From a checkpoint of a small sound classifier: width 160.
Rows from block 3 of a small sound classifier, named by matrix and row number. Rows with one number within an expert belong to one neuron, the router's apart. Each number is 128 + 32 x the weight over its row's rms, rounded and kept within 0 to 255. All counts start at 0. Numbers have three digits each. After the name is the row's rms in percent of the matrix's.
After each expert's rows are labels from the 100 clips, of 14976, where the router gives the expert most weight on average: "responds to" is what is common among them. Only what is clearly more common there than usual is listed. The data: songs of 200 made-up bird species, synthesised, often over outdoor noise.
# router: router (model.blocks.3.mlp.router.weight, 32x160), inputs 0-159
# up: expert up (model.blocks.3.mlp.up, 32x80x160), inputs 0-159
# down: expert down (model.blocks.3.mlp.down, 32x160x80, transposed), outputs 0-159

# expert 26
router.26 114:106129097159087067061106072152113184128136186149141121107141128105115184097137120129133152103105096169162102074152154163123108137152071135112068194091193093117140160133103150167091086119179155160087099137138114067056148138171128071163109116136152138100136131056156104191105151139110170116124160103089168100118158165131168113111116096182114149164078145110098148122184136145079131117127124089092128184097136111113097159105121166107159061185108096150121170132113087107165110117107170
up.0 126:117125162185078101097141144120110141079118133165087139148103109147207147150090099101121134173083108169055127099108130129165128080137105123159094133168151124176143125066132143124123129129166072191163121095130180121113107173099116120095193182084081091136125180109111160136096149198149107117179125114127113129099128156095144115082119161117201118154124140112097070157078122160104177122088070136103155114127105122178153151122138101179071186079115120128148147139165114136044150159103079
down.0 123:123073139177110116107184124092098121033088170201126122152084080109117123145147116088120178154123161127105131099159105173101124114120115122128147171125168124131123192134169173140118110167091141168144117105122148096083129104066144098091172170111100135165185163119110161129141136130128173087144140101105132120105112111091150178196085172138173177103109136109060096088139069200119158118144090143098122171136130159153084156166166111111062179069147117107178141111134093132099137167094102
up.1 091:125140102157108136109158076168178103098152127080120128156090130129119148108169106102104115148125056154119162145110086178115124134096092117151143084155108116139177147130136126041103139166105074047137153112176083127104095136066157118072126170145077126111180099120153132135097119158174099093134143192134139108159150122105143138131104097134188179155124109093131115195146140135162105092127118148211153117105196171160169098187084146179111205117179105158154125120106112137144155161083082
down.1 093:111126076103138156090138147099081130051117105169079133152168120124127121106106065100122192112104172126083145098127159189148113160062152071134116141120085106130116168068140194162117142111170070174151095124162113085142092134174148085137139139156129143166161152131104149154120105134122154165199149111120147092159126127144118115127094149085164113139069141088109082090078105172142149071139110111082142134145106213206155139175101116115146164129143146169201115158110113094166154149125079
responds to: reverberation; high song; first syllable: warble

# expert 8
router.8 113:109193120104184143113169049172085123085157086110142160145141172089119120110089173112177165111090171146124090104072180116155140136088156078147192142070101155161129050150152088147145101120148113123112083184186160140095147118112172080125112163174139094129155162156114177134129159110108172148126143126151099200099134116100127114167165091113129144147155062116107131165125156063127064084171100139127142081097138135131075161138079100108109149154148143104115120132103101100159131127187117
up.0 144:110110164110132158176128105064084168155145159134098113099157102193172096129124131187151137125173143127158124131090127103062097129104160115056127151158110179163133102159162142063147091090143156195095168124128066026128114096086148126094094108124131153159120142174123121117116159146112109193117156069110134154107142119133174107119088122095155140140188131126179143079130116194124157103106083087074147096106141099085110142110118114139126128101164087176158183165137142115146052160119163
down.0 128:116170137099087139112096182116144182125160096161138099098131131136165143129108110126080147076132145117112108080120147101115138167159151134058128141145104114213094106246142109086144118144142115213097138087193130150098114133182158160128129098098110136159100146126151079154153136110076124140095136077080122143107154115173099137167120118103078135196173138172113098118104156120103088106156160135067132139167138171162114131093156075123188114176077152115076158149111104137158131136078191
up.1 122:125123132169104147134152127075118123134168204133167133119182125162122151150117138098057109099093133076116140163112145076107143113097046121183155171158132083121132191131171129158127113082118120139141138131157134123084176113085160112147209050146134126106131150099135153160169126145142113129131163154126213100176105141112080138092125147103092134130164104089093159020174146149108124094129082122143188116134162103122117067154134188102143086089087089103121130078120118136138113188125159
down.1 115:150120112189094175106132120137156117142157160162118158140132149054136146108108141125124128103123123091113119132094163140075082094139126105149128117135107077104144173147149140164042081119196202123161087141084155088108179089111165094204147163167040147190144140151108178136118094093122110194118147173112119116179094095156100152142059113098115050131128108101116180112159127100156162110105097117146191096103166099134122146149068143096115077111128096132147113131088095152135139166121155
responds to: low song; harsh note

# expert 14
router.14 089:143120151148073103165115087099067121142116170112067164150144094112121094114091062162167131161147167149061093126137144138154090104103131182118088152138152154181141111116138159111180146126127167167102154091090203187107080124091146109070091173086161130175153161132175186115155184176128079144163146139098138167159109131114161131083126136105161087128154166106125096134120135154098143140148110090098082101077104115095085146069153100098077141087184140110113137135108104081072084170155132
up.21 142:141147090084119135166096076145102164115166091145088144138144153059117105121095125129162133172084153130113136165147099089176124105088131102085131056086151176139163092091103156139117196115176116081158155117117147105099093084160172118107140159148183173174160112142144106089173088171111162155143148109046083173096097090136143136132156164126143106089127111165114111091099164126182140126088173104163145129136095162100147147114172143113123148142123142118085050103080160112168132136189038
down.21 151:084022133069152088136097120135107090155162095111097107092149125094075138162156122094166149196178190136123123129127076123182157070103137096154161180115146155160130090105151119164155129138087143115074148116090161137074102123066103155098140148143166127164159101117144193105139115133126124167138194158146094146158064136096154093116113164179154122107142152150140159119114183156123173208166101107125054100126080118089125095184116105133098128133087135126111097107124139133092088123147156
up.22 006:118107083100162177064169174077169163106141089179170125073113174156137155148169161094092119120082121098141137166130133104114136148151174096122156098129100086048135170126089083131116106108158134120150147128150111079143173119104180141136110114126075091088134086142103139130164081030154170116094139136136100114159125135151070138184105107138064167111114072143137185138095081135198122088113121147162158120157147128176163124170130147101130107108115091108147113103183127168164176076125168
down.22 007:141123108103125085204109069102129091137164094134143103107118104079092047129123160112140123136140200103132112162094037128110130117160092153121161172065145177150161098145128112130142172124097154146089152105152129129102122083110130117060140129091134164174123120108128110114121174154151156130126164123160118193147062154094151112135141207138174107147217141172142197105117139150136154175142134138095090118169095088111105144125127083112156125057131088068144112145137194129114087100136175
responds to: warble; high song; buzz; first syllable: buzz

# expert 15
router.15 090:081088151168168095116097189149089082125146138087116138104186119188112165122146162103106155167140121099085141056141132174146126171095166158105081117143078118146115098148141142070213126057170103147178092102177144180177135107086114130130161112095140089092156133119113135117135066138151155190126081074095098107090153077146148137145132109126069105132139112117138122085102162142080146151165080094114160142125122105084184123181169155114153097140127137159074095135181100129090121113145085
up.1 147:141142151135133078141119154104123087146123118106193146109143135148157095146120166152066134078139135066148179161132147148124108147162081163204117084130100098167083200174140056107095128122070132147111133182095135152142088126091048073150152144097099134124132133117175182080116145132133152045100124115216159123156082169143108128066140134065143124118101097102082149162177116130094125104151146170088148087120113140108136111136122149152170119171149182088149104159151114145128112140104186
down.1 149:146117157098161160112175135167162135169202124177191120125146168138126043100157117102163138096083156116180170177162120131083135093134130136125133098147090145160089126108177139081153074089114163090142142160077130095171065142044176107113144132156120108088121083195084134065119157072186134102100102147142093151094115123134165135120179128184147151088178103098145141142160104126146070144100106140151119096104112163110131168129102119096071146152176122097135146151122082103106112176136150
up.2 127:104164149092091095159126064147128168122133132102098089099144114142081107082110127088163053150070134148133124126137118108044175141129131112103143201159069141145107100129143121166119126111173183123131158129145170094150121119146137127117081141118184098124140144061087102153112117122151148151139204105128124178124131138137123152166143101150075146103199072078183184122134150132150149165113111101133197149081170093077158158100121154129146098094201079131106179129066198117134111139147130
down.2 129:119123123066192144186176097130111121103070161116145102165130094168108155130076120135131188117109122163115070093115135127060133101122149133136163165112144160147117143112133140156163134130078125114047164158163098127139127120162118166081146078105190109105070176077136158157138177104127187119174151079122123131144109125099095109112119135146102170157142114112089128103122160169115162206174119141130055186120144125112124062090174154116138109117153137172078153172152162133062092076182134
responds to: reverberation; text has "reverberant"; text has "room"; dip

# expert 11
router.11 098:159126167172081126112140097100101140077088114129065112163058106134167151129149071140111165096135156125109202122112128101126173186118070138141148119127085125155080177200131148142109138198114073126137097093118097082114088170119065177101113104140076131178094184124089143150111109128086126076138161167140158104175144139100108128117118095089188169140133154121138100121058143131121125139128074163128124092135170125158102120104111104187102167124151154143162070154078138189167147167095149
up.0 081:101130148165182145123077145097169168082127074163137143135093107115156117153081140150132172140142082121126097153122082106164067101106156137159135073153128113142189143155105056128090139132097127162140205115133137134154167132078151158077108127080122088130131129120126157040114154165163116110118091098151097133140150093121140113088110181088135142135116135147120113144099098199206159122090135130139156096208092159127201072112167086179104155118060112094104119089157153138077165166134133
down.0 085:099202143093078082149076122118173079151110113113121105084195169134086158129175125154147097158142113160051136115130088149133175085151107168116110112087136167139098107144090105142157143101077128134063111083183157167171072122172103134101172145083137167157108147082173091099127084146154105110129110107137132125042143144084106116142156155219136132147124186138108132181150110135060123122137161150121129163180104145099150121166136095096182165126099143081149141138127120080108168130155150
up.2 097:165140137147103114131184078122080182134113144194101102125120132147155106099120120132119141165021090169126152177141174069128214158127092118101140168140225175169101084138154150104120109089154109101144093097129120109066135122157099115131145125184179136164125164116150137161136128172121137092152142074107138175107170112103121138200159094101145150116104105116087101090110152119090143123084113182134142118138123061112085152077167169119095132139089131099104144090181141156128082084122091
down.2 098:158129123119133114174123030099115121077108095074091081172155097125095140098092077135191146152191161124165163141130158193071169174087127079097152155097101142098113089151160165096102095123104121119122083138193134110122140105137148151131146200185164144157186132138115159102079099122096143181158140121114114117117120098142184129187086189123123095165108172121120101105142113105109128123125132132078096128129169122111074131140099142070173138114143115162139108157132145141160093084214078
responds to: buzz; first syllable: buzz; pitch: middle; warble

# expert 2
router.2 133:141105117116131156147134193147191107174174094104139128089131131118139107133128146147101101105161158108126149131168106079099113108193128158129102137153151072079120136032176114127152160166076193114123184138085109190131118095134112191170137098127155130157074065182098117107183128112123134120115150170089138161118129116214075118154182097144040121084119150168140114100123138089147121185112192158133117135110133147118144116130163080133129085133093158140074107082101155125078097104125106
up.0 010:118145164156130121130176108096091107048103155097094107129172112137077179140139089084160169155093106157102093064099127158140119132069176118145170101159072149158167122141104146084137082071158096131120133122185133102175119159104188061117132150087097123116189182133147125150123103124141096190138156078150107108140120131085157112108111154106157105143133100088141119151133100147138142084173079086132159135095105133103161130127104122182120173103167114153181156168180090043160202148138152
down.0 011:187185128140086132106141117131132128148126129146164145160160160165131147188105082191090099096103063160108160126187157058136119097125150112223106101117105157064093189145131141132117160103107109091168079132065138112115166100174102096168104088136115132086122098119140120208145136090154170151126108133153166109123109138139098142103129044137138083099178069125109152170130143137148098131071122145177184092140115124093140095110174195151131162133136171078124068095129115140131137141134140
up.2 091:143103153090104149115075133078114195153130111124134155136198121120111098155106125114127140111106105153112140137135110117092126083091160116102138143119106198145195151140157143160109118063152139171140090165105108052132158106110120082154159116150175171136142124099092117126141039098147133178136160117118090129170100086122113149065044174134145094131142093123099172117177124179163201127144097082105165069101130158134167105132164188114163112062173112148112170167174121132113071173119154
down.2 081:100132121083122180075158169088123179166111120147119164098125169112154108110171133081109146111137091162148143121113061139152145077125189137064162114128121167177181136129161069098164127104120155158106129102190105076139142093130160141026128071101093097120115148140139079083178108154137123137092171169082139143130183093107125161148124125212150163143148112132126191119073107113184093089124099141181099141090061127137144159140099109104141089117130099138186135115157097110122161162102114
responds to: downsweep; steady whistle; first syllable: steady whistle

# expert 19
router.19 081:097075109136120142158186095083129214164124165149119159073113088085161155082145142126149162158129119125133135157109137060101152079069162082116112125137115165109091146077128145149097160060112130168123131174079092096131198089110163105192137149097187145180098097188107131139092109111155112151120139089085110169103090111136166099132117168095145104057188121151092155090116167110158152088064115169132175073164144082111119150149127154133116125113153153147172150108158137136125124165173132
up.0 098:120124103110116112144154148142158039105154138109134122161139150141142155160133195120106158094115081156074073108153080136145106120116149158126141068033186107150105142183157098067159136188106082150104096083125108101137157116147095113113141192140077140137139119120189143134146143048131083159075120146093106098144092127124101084108127075110164150167161134102112145150123162150128142091119174137121158118201076115129191162152161119153151092161087123089142115149156120153105097144109223
down.0 103:146132177094100131113134141120202101107091118164156103122160146086094174207080142104108109074125041126131166182143111111135182076165141122154223109083144147118137201078146110139114129124102136113115104090123142093136179123144086081147189106141108136135098101095105109120122056116158164115141133161169153114102058180111093175139148120200152081132127152113110158141116149105150137126084125125171169107194135082106137128155135128144136088118083146070155095126139131159129194105127098
up.1 012:122108106065153136191115111102067089120130089087073128147138154166119077142092153153167144132122173192149124102120131113215151159121115155090153138132121153109154086105139146139149116171136098121165117091137106196154111170135109169056098126102136098076134165085139106143146141119146111119187123152116123085095185184131125147116109115097125168197073144122216181133062104143160119133145090086111085095126100129154116107087141102076134161183073117097096135142116157106132092174144062
down.1 010:127167153135101138093112102137133105106091141101094140118122151097077130071097074075172084207142102147109130143169110226143138149075131117106069097139131138141103178118107161122067095116147134091148099151181174159161107139166162154189101151147114186193181131147092086100105097156096139082116089175137092139059187101108156170139115160128140133139132156088177073162153107073122136146145168177142088171082141121127128122110138095157148143079136095101103083093130144144107156147166120
responds to: low song; rich in harmonics; first syllable: upsweep; click

# expert 25
router.25 102:121125139128148111119156166117160058149112115106109094118113143213085204148181113090075099180139094134119079146174139121174129158142120138174098092131086087128133127148099147078186130136085079113093126081128167152094154161086115179120150097146085108116085164103132180116155084075125072187175116159131141089156136171096130153122127072166160104106131185116117103178113150126067148079125075170136155156155053133151158143174139111136109107146144146103164083114162105183134130122087154
up.12 113:173089166203049193141119140135098152084121111107078096164140086140151118142091125098202167116150167142147100072102121131129113154103193108125163162100147206171222100127129171105142130135147106170135118104132133074082168128122143126082127133113093080088112160113099102175109167157122070171161196132108178097165148161108172146072132126076138079140148138150133130155120118154098143118113112079083127091121110114138084152098118107167113156131074094140148133154124136125114077168115083
down.12 110:064067098101199152153173131169093138166179136161181113096159088139090111170135166139067108121085129122092175143080120081112161130144144164137168085156127122112168135153133140181189123124167110099121138127147098136091115105066157172045182100122100054098125118093109158119177102124180097099105158131172124156116094156075093117092093168130095155132164110138135169156176125181123125153117078107125103134136162098083160126156138174107079163113139086137087132170130108140070109112158154
up.13 117:167105103112081189181132083129111115165172091112094120106108166129106116098160202179130097145176079157128154107106126118122201134145114130066180105117121188065131085119118130133088152171108095131200066140109120081136165131124141180136070162157091135146122088090110112110113094115153078187137134161102163168093184117130137108162054108132144136188137114125151151139115136146188133115057117175135141075103114102140144113162152153165210090106125086151137129123120140168145110160135094
down.13 122:141122108119096117114099121073110069088126095139093130106153153046193077095106103161125124129208120123150179121070135184144159120125126138085157129114163186101122109140156134152116150163088140178131137146100087159110146145151089148144053146162156147180181098160182104162164189146049133091136149117107139167130161139161165134129054112123126074151102099125164123118117156113125155183141153162090069092090110112111052098084148110158162117167143108166085128136143118121174122078134103
responds to: reverberation; text has "room"; text has "reverberant"; pitch: middle

# expert 16
router.16 113:097121166144179119132119083117102084105099156097139091160173116204136131165112149103090155115141152086171075099148175117112124154091113106152154174103109151109136131149149156086134156083093069082108162131149119134109155121148153139087134149088114134056152139172141130144120137163073164111168147052094203056156103101096143178118152106081095130084143091115104124082152077181093080080125162095109177175152156165116120126179155181142125133128158170151137187106086141155183133169103127
up.0 112:146096174161156144082117156126134121135149063123159127151167171148145154142059130184145113094152190059138104108150180178077097160139170100139095136095082158153111124175118085108142164091150140123135149111166150137099060112160148117118128085116116116101132170164097146132167158153112133144138137098106127142044120140171151178147154113090097076116131115230085117123102116108087096132108149100064160130101136124075132124116118092138136153138083115199081142150123096081164097063205117
down.0 110:111180143143120151094160106134150102123149098191145127108107137080174160160167143169121132101117143105070099139125141100139093056172128086184099150054142148135127172082079140126095152156061081149092139091169074122134154129160119081134161082083054168157068145143135152176087134132173151151134132099151158146158120134093101117113151109162150095190142173168082108111162135165102107053099117144123164129191083127124160076178115117151139134131127162146196148149114131094138181076114135
up.1 119:113119169145148130168137084079103139109098113107081085166173080160145161145078047162087143094193131089165130129106166105129086175098141082142148076160109132193153143139145120070164156083166108150095171067135074158107116117120088135103146112137164141140094163172114153113074191156083120114156175103139168127142115160119149126134138105082105101102138185169132052101092113110099150120136143112142132099169209130092086114107103107147096188188096155163130075096115126139123139120153101
down.1 121:117160148183089124141116120104107149129093112142070204148064110111136121153110136142111150121089111118123098092101143094141100095127136120137098063163156101145127157121129149097095171128150153107131147128115099125112060170129122066210109118073090112148090232144155119159142083143122128109198127149101131129134179114142122177123130120087156099092119092197140170104090090118121114128158133140163175059127165139171153107124116082113090188157151167088124187102097155149145187074053114
responds to: reverberation; text has "reverberant"; text has "room"; warble

# expert 31
router.31 077:121114101089114119175171150128085096136150132118134142087166157025164078127096152152124150146160153090118151090116088103118146093148166163089128148155156126094115124061169136105167148161099136163164142145086156178130124073145125147184106109147134153105134043153118082129190153128121143094111112171098116114131072109198086100111169196093098133160156145144172152107076135117172124179154176144124088091125150103091170099142149134070184116070130074115080113156100129095082100136142105
up.0 039:083170137149116120102193059118185186057078158152104136160065120130120169168101104122174152137129075184170123116155142116151131050090086119163177085122176094146147112128143102100092124125065132147081138108138179110100137183109148124108094151107149092120087158117134190125136150090182136111145176142111099131101118080130151148105068141140171190152074160127089125147145154129139146104123090142144130103167112140096094096111123101169080148195052166063133127131127091124111142145121137
down.0 038:154163149189090072126105148187145160168184094142133146123091112148181121137142152135111093116113128109139116088176087054115123159190111145126079144120164086099074107054151107134132139165164118151140176116113123155068145098154165146087162179097152125129112173164113094119158153136098124139189097109114123208079192072133082106149174089130068128118135113125139122110092160152103138109077137126140175115080120145109088218123167137159097146108101159116101131091049112132103144123104116
up.1 018:128125165179165102101154144139151140109042123141160104129132138167141183119062107084110139147160129078151127097157107212106139092157179078178143153117129074159084131162161082072145138105064139116098137191138182129150134161111075092118137082117090073105109172148101173116115143108141130104108169122171163126172096118114171126149136072158137117080148129135069093163141161073088130160110099130119109144130120105125123113120057114186093142131143189144190108122178110090129155115126193
down.1 015:117128093125169118053151092157114108086151115132159068153103154154159153095110134126112095141096111132070125153165205155175104174161152088116118111144109098106164113045082193177107090143174107098114102085122170113152164110187164122140122140149116157111138125136107111139109109142082143170158126106145149081131059169081104139127136077119112122125127104115143161170142071128079114136155162083167168202134113123136144153125069168082141122099159115169102121181056155138132140069194085
responds to: low song; click; first syllable: click

# expert 20
router.20 100:195110147164086166120116101175072153195170140126074107141138138104158062087151139109203151131144112127141102139147129141096165112091172116090081096154110170142128049055141174129188092085127121118115101178063180079147138158152156138134133153186145147129110150117144097108079120079130098173180131168141048133091146112092156139089153136139158096131113111108168160145186095136141158129142099108175094128082086114102117150108103147124134149170118083148109153143157102115104061113174142
up.0 107:136086151117143147085062097140127159128123125145152196163080117136147158173127120105113103148089152179062140085177065113113082118135103142145107118139157138125132154132099133177119131173143146181148097102117114094105138115094144199109177129134069143152111156042126154067136102099115161121126154160066130112148084157102103138091124157184140209158164188115135156110091130105161170163158078109121141129117097066172144195099122109103119147098120128141118044154072156088107133179097138
down.0 106:072091206124148117083075107152139163098154142148129138160165117138133126150146052093133145145130143118146113171150150137149108102081118129133114134175112135099160092108177175094131069154118134123098145084116107074122137146102151091151127150123113181140151134159133142126123105126060069133142195108052147069174115072116148151052143117120189141074177120147112140167153141114087100160156127070172180127111138178140108164165095121105103117166182163149163155171056159100197144152098127
up.1 075:092173150135120100065135109059150067085130094112171144112141122160113149123124105166099146102105168129125124195105134136120096179142080117178141116116095101159105200204114091131063114140130130153105128085182097131112073106091061071094115088104148147098113136163133183157111172146168143092081129080163150127182128175124112107139102072112158144176139123123153109128133099170104119096173140174106190063148168158152165074174096082158178112151151118104166115106138147144146152125158154
down.1 072:087131126069131150099136202086173133188117139137185127066156178088102121120118070086122131137099106138090126147103132149139106056116167102151122082172072144165097143214131095138140146101111205109100112108130127156156149115124130108209161062122174140150112106126144115143154106107140083123085155135106121162086114161160134125123109084182131084074166103132179133131138135087110157193188130141152118148137114125143119105089127098121110075189126146124081137127168121092088171157182193
responds to: rich in harmonics; upsweep; first syllable: upsweep; buzz

# expert 1
router.1 102:108128115132152133116089162149169153153150131170128122099123149070220143091151126155144140072167128093165160158098099112126121125195158131115120156151117122090147131031097144152168132159083195122127134113083154175155157081196161173138118098092131103092079068110120068113124134143108145130070064114133121087147153095175137112096186176169081102098138163177126134146142092117117075171141173088155095188123148147147134159079146136083138078128101107115097122176100113112132161093159108
up.0 010:104093131129181140116137089096086133134125100103089178141149134129101144145126148154142167184134130137115131102087142159172108099069153096123114075141164136195122117153141087081131088050181105168131141153159081079119113153080106105090132135146098140134150201179113185151111126152119077161141201140126115165124097123111163110163082094085168099119164131175146135102089145122126162085096105117123132056121135096102088104136029107141097185134170154207188111121139140119132117139133199
down.0 008:118100097127110117108149165171220122116117142136122102099118094121118134083181134060165121153093119199146168174138104173113147167138176141120134124050121112102117108054118184095102129168169109108181084137128153084168151104123105094111110204114173123100134047134129136131130131053209104150148097158121121127098161157077115093160137125147151146143060114108111112168152091169125124084095134188130172139145086140136174146136127150140147112152128125131191124118147091109090129098159054
up.1 146:147071124148155163092135142041166138095131110181069123142086103096135117117087171170134188104143125097133169171115193138139112108156148112083199097118137166107185136114123155125129147133142150125143144108091171117170124081129161103069137148088135084117166128155131109109167080111123148132115091061114148119146132077126166154206049173137151089098138135160059155130074087176177101086144133103119132144107113137158112131124174080102098116106139127096118135126144098156166155085205068
down.1 148:173157107155108122124141083089162109089084079128106078169098167098155147158114126114138101137154109103125126124091067170096116068119089130148191120086154143076168203148107132115092092117080161148103064113157143117117128205125131139138149097138119112221086181096090135111106113191172188126131084159186144146143183118112160145107071140165181097130147165196119141078109146136182148149147090153174087151152112123102115102133128113139121121100134072125141093109141127122087180086159128
responds to: pitch: middle; buzz; first syllable: buzz; rich in harmonics

# expert 3
router.3 112:114136124094074135138157129107145073108161128137173132118131184061080113065178114119100146109110091190070166166104108196146119081110110127124180130105132172149143161120149193099086144211112118087120110085178102105123086115091126077100162113071090141136130135117142085167193132116145074114112136164131147118138146131110114158075110112150176147148169102119097121110154150201149090118174131109132159129115102171190160100179104125098161108095131103165177131180082176086142167104140104
up.0 102:096145064157101114118103154170146186106124108182137157083060141116117165103126155149096092169094092129116132087173083121147155142183136142176106101136110080052089115131065054141089184159122109095161122109135131109185122096192118134126072107088110114112158098107141091107140103142141132167082081092117136101136173136180083096199152130167127155165140128124154147130137180134177117097089082091135156136157152105148164132157165120176172116146060103071133130139116162121181172141095110
down.0 104:083105118099193121151169167132107152172208119184170124146174132159154110135118149144095133156161116149111092115151131133095151149157091168168099152113119119118152157126177093161211159130154114125095138179151109151106125126098132176074100051113097068124127076108134173115155111121129122122171111128171108126128161122110110107101074158149152117155170122119130138110129140207156140154128022100063051108196120121106111107131150151128082101114108069121088198139162100169108094101111118
up.1 108:131130156132093079179091089150124091104090134090071128163127148104070112179155098094147106181120156135086112153129085146184130133079114124114115104093162174160147140149096146104107148127165098090143162109178104140109090183115167095129157200085157168137160126144137132126126084149145092153188180121122115111141097091085130150125109168043166108105134117201087134119155152142132147082138188149148171091084129165077135120147103139119116202108199212135155079108096151087148134093138125
down.1 105:138103139175154125138070136117136163152095141129111147150124108131116147175084137111153078139145109091192063173172161066120127125114135090174088119104115142098162203111043142170030133063106145086112130158123113135123154166130119149193134138109155173126097162108129165125100106132120112124161105141142104075137115182086118189118090167086151115124100192194144166111141115139136175149091161097164133119156086113090141050104140171081134100113089143119128118078168168166122147131173144
responds to: harsh note; warble; first syllable: warble

# expert 4
router.4 111:128140127164138164140077197135179154151174151076164182173138089112075096139106118139137074139148167159129106121161188100119094148142113191152090148100101108152122157173117129180074108120193138139149077135096100177168091111117082072173126152089119161128171131074122134145099131176149104127108108113153086119151116179144128132083057112087144092180096139089123101166125133135086139153117117092064156077146096146099100135050124176085101120147123112173125147162181080133131107168145088
up.0 106:072131144142130067108128143115163116131141114102161133113144141134107155141113065093139092133129155112138121159198098117133127049103125054145092163096086100125078154186112135136095187107022144117112143092175117126088130068100127096141100086100199232184090144149123158127149157121154116161103160088115126153132095132140115132148179086145112102115123143151105114079147196119113150121078162096136152113185143142117134079158149137148182114110071140152138125094130143069128165159167172
down.0 110:132081174164149085165147117125131126146077146126104119147120112139140191169113143157174109123111080127187082161120159077155154137130086124155157112106146161113160136115078148106107141094106101076160105160092119129112178184096104126132104155102135074070141103111131180125081069171178081154165144115147138092149100168072169168124134164094167116118093131160058129184177106115085136128087101168150117092135096068118102088114134149170067116170089185089149143110184152215129117120111109
up.1 090:125135165120122140091112121150128150030082104081090152158085154133089088160124102097175119160171146198110125097183103168164127129143153140052154129115189176176182118177124123087121084134148128147130143112137097136139083123087110108005148174108143146123136149144096092089111130144107160093111171159116132104125184132100184171145149099133133177152087150142154090148105093127133111117139128104139087145098111142123091190113097095093112166093120167153172104105091178044130135120141108
down.1 097:091073115060194136150152183105160151167108109132176112104154121173130135163097163124068100098095080177111131153108125070110177128196146155127178082140125136152124142144166062158172116142171152118130159138125147100145112142065081167102174113154156104105111111099110154135149142074157146119118144126152107147126123180093106124147087107140125172116123081103122168157064131160143173209111088168133131101152095090134189106122137156127106125108098114091054132174193133171087094095120188
responds to: low song; reverberation; upsweep; first syllable: upsweep

# expert 13
router.13 098:123100144133140093073106130126145183121138168186176201140091114087120122180089166155119142088100088102064137138199066182089093079144129095136115137100179112114118153108115156186113156181098168160136133176075162104112159103163142144140161094113126140177117170109158106096133072068140138119125100072115076167086111085092130156117134156159131078094088144144105139131194126168115165170084109069092140165130099143145122145096173122172094129101125140082088122097130119110081144100143182
up.0 120:107089184108170121083079107079150191131159126153155153120093096101120076152052106161110171036093116054103168182169118139084148146165110103125117126158101087154138143155088119162130154135146176141112174147117168098169099145148173142153137073134158157135088183154103122115126100086119138113119099086142080152122167103106112116121133167104163074102074157148157118159182110150096139161073077118108133155117143141146120076070149090145099107106134181067081101090123138164108138118145180
down.0 121:159105179135122143111062122138086105186145143126109119148179179096181129152170083135129099142197137106122139120129128117151142076154151082159111124133116184149135137087090124160086092105071119140128059120084108132150129143102084164107149187172085177152148149080113160102081132149085131124137134165174124119151114161078233138070118142191175095126149188136145151179131133103125152177154146110147070149110104074152100079147091139103130112109119111140167144212091162091107131145142103
up.1 126:114130074182107123124118121186081159128107168169111150120116071097153162127200133124096183150115110170103129085151087135135117198114074147126090156062174098126062170134119162142138146166146085168139096126129056087059126114143055112146128139169104149159160128086178155156100106088160154102101183132104103155167061137125079145112133134139127140161111181134142146077091154132119158141143115113072125112205138117125138189117129169147100173150135161132104097159131114152161126104053123
down.1 125:170107119130168202067141138137076181123145128178150109143166182152160112105106148159109200111091124106112175095120170172110156170125150069103081110098180135118096157074094134167121116093169093138175097184162096102121103112111124150069157093199069089076118129161104138149150103116148172106141112133118132096138107164090089121121082128109097199171104085133141129119115114169201131113133124114096064137131106123165142064126124185121153185108109137187120111109172115104098097110142124
responds to: upsweep; pitch: middle; steady whistle; first syllable: buzz

# expert 27
router.27 108:124078138111163140155178090096119121125181154191138115101191070117124086108094173166135162113111121102133094172094155159109125130089127081092174099148175125161166152133161139126116066092188190169100174097102109095126080129090165098130131129140168077116160129129107172136138159069172091156112143092167088169108089107150118102115064160088085140097150120128110141085150105162193182163156151096094150106156156129072165139098149140107090143108137122122065146131154105120074092073173166
up.0 105:189194182197061165151123167142122117192137120158097093116180178112135127150141114072098099116146106067128085137114094086122104127076170143148084075098123099158131179136072107099127108105146106134144152093135128154156125125203154145133088139148087153160166143167116128119154172158125115122140074128177122129157135123145112067118125151106116082104165117113137085100106161130155176045136180161110082147171084131105163119085121113172130159089144068121121077117178093066094139119092142
down.0 109:109121182132156127105057125187150173158129134126179134152147149138058109164166143054113061149112050140152136159208139132123152178131116161142118119079148159159112157145084111110083114073148114108181094128167171122167132145125101125082120203084131134108194105066149122056109121137123118097114100120138139122069095104053148182103126100146147186154135155118081153152201142113097133108109153109120148181156114165118141151105108142104146113116089152111132116130117112054155124163119143
up.2 131:130109195130098147102127096104088172071171109181091139146137173174131090130148140112149103125107125202079183111162149078144141102095117082087129103177137156161119128123150128115118095104163136152139139089132100087087102121082155092085133144130142128189131185198084143129161125143109130140201183097145106151148145116110158149131099090080132169087151074105117115076130182148148163098102090099117200092102103152130101176123087100130078208120149157175158084097069123076150134146127136
down.2 131:207163177119087131131130162119170144142147105162145137089155185164165121132193173114109060101150107091133131180198129104091154098150116134126087126097156152190072151153120062080141102119098151180100110096142162097157116123164125088163058090148112161170066078115167092114163157110166116100094077100142120184098153087166098156120130107152151116178149152125078122127134155143141142062080104150104153123171087156094170158126160097168154081143090134104157107131137090112159110111109137
responds to: high song; rich in harmonics; upsweep; first syllable: click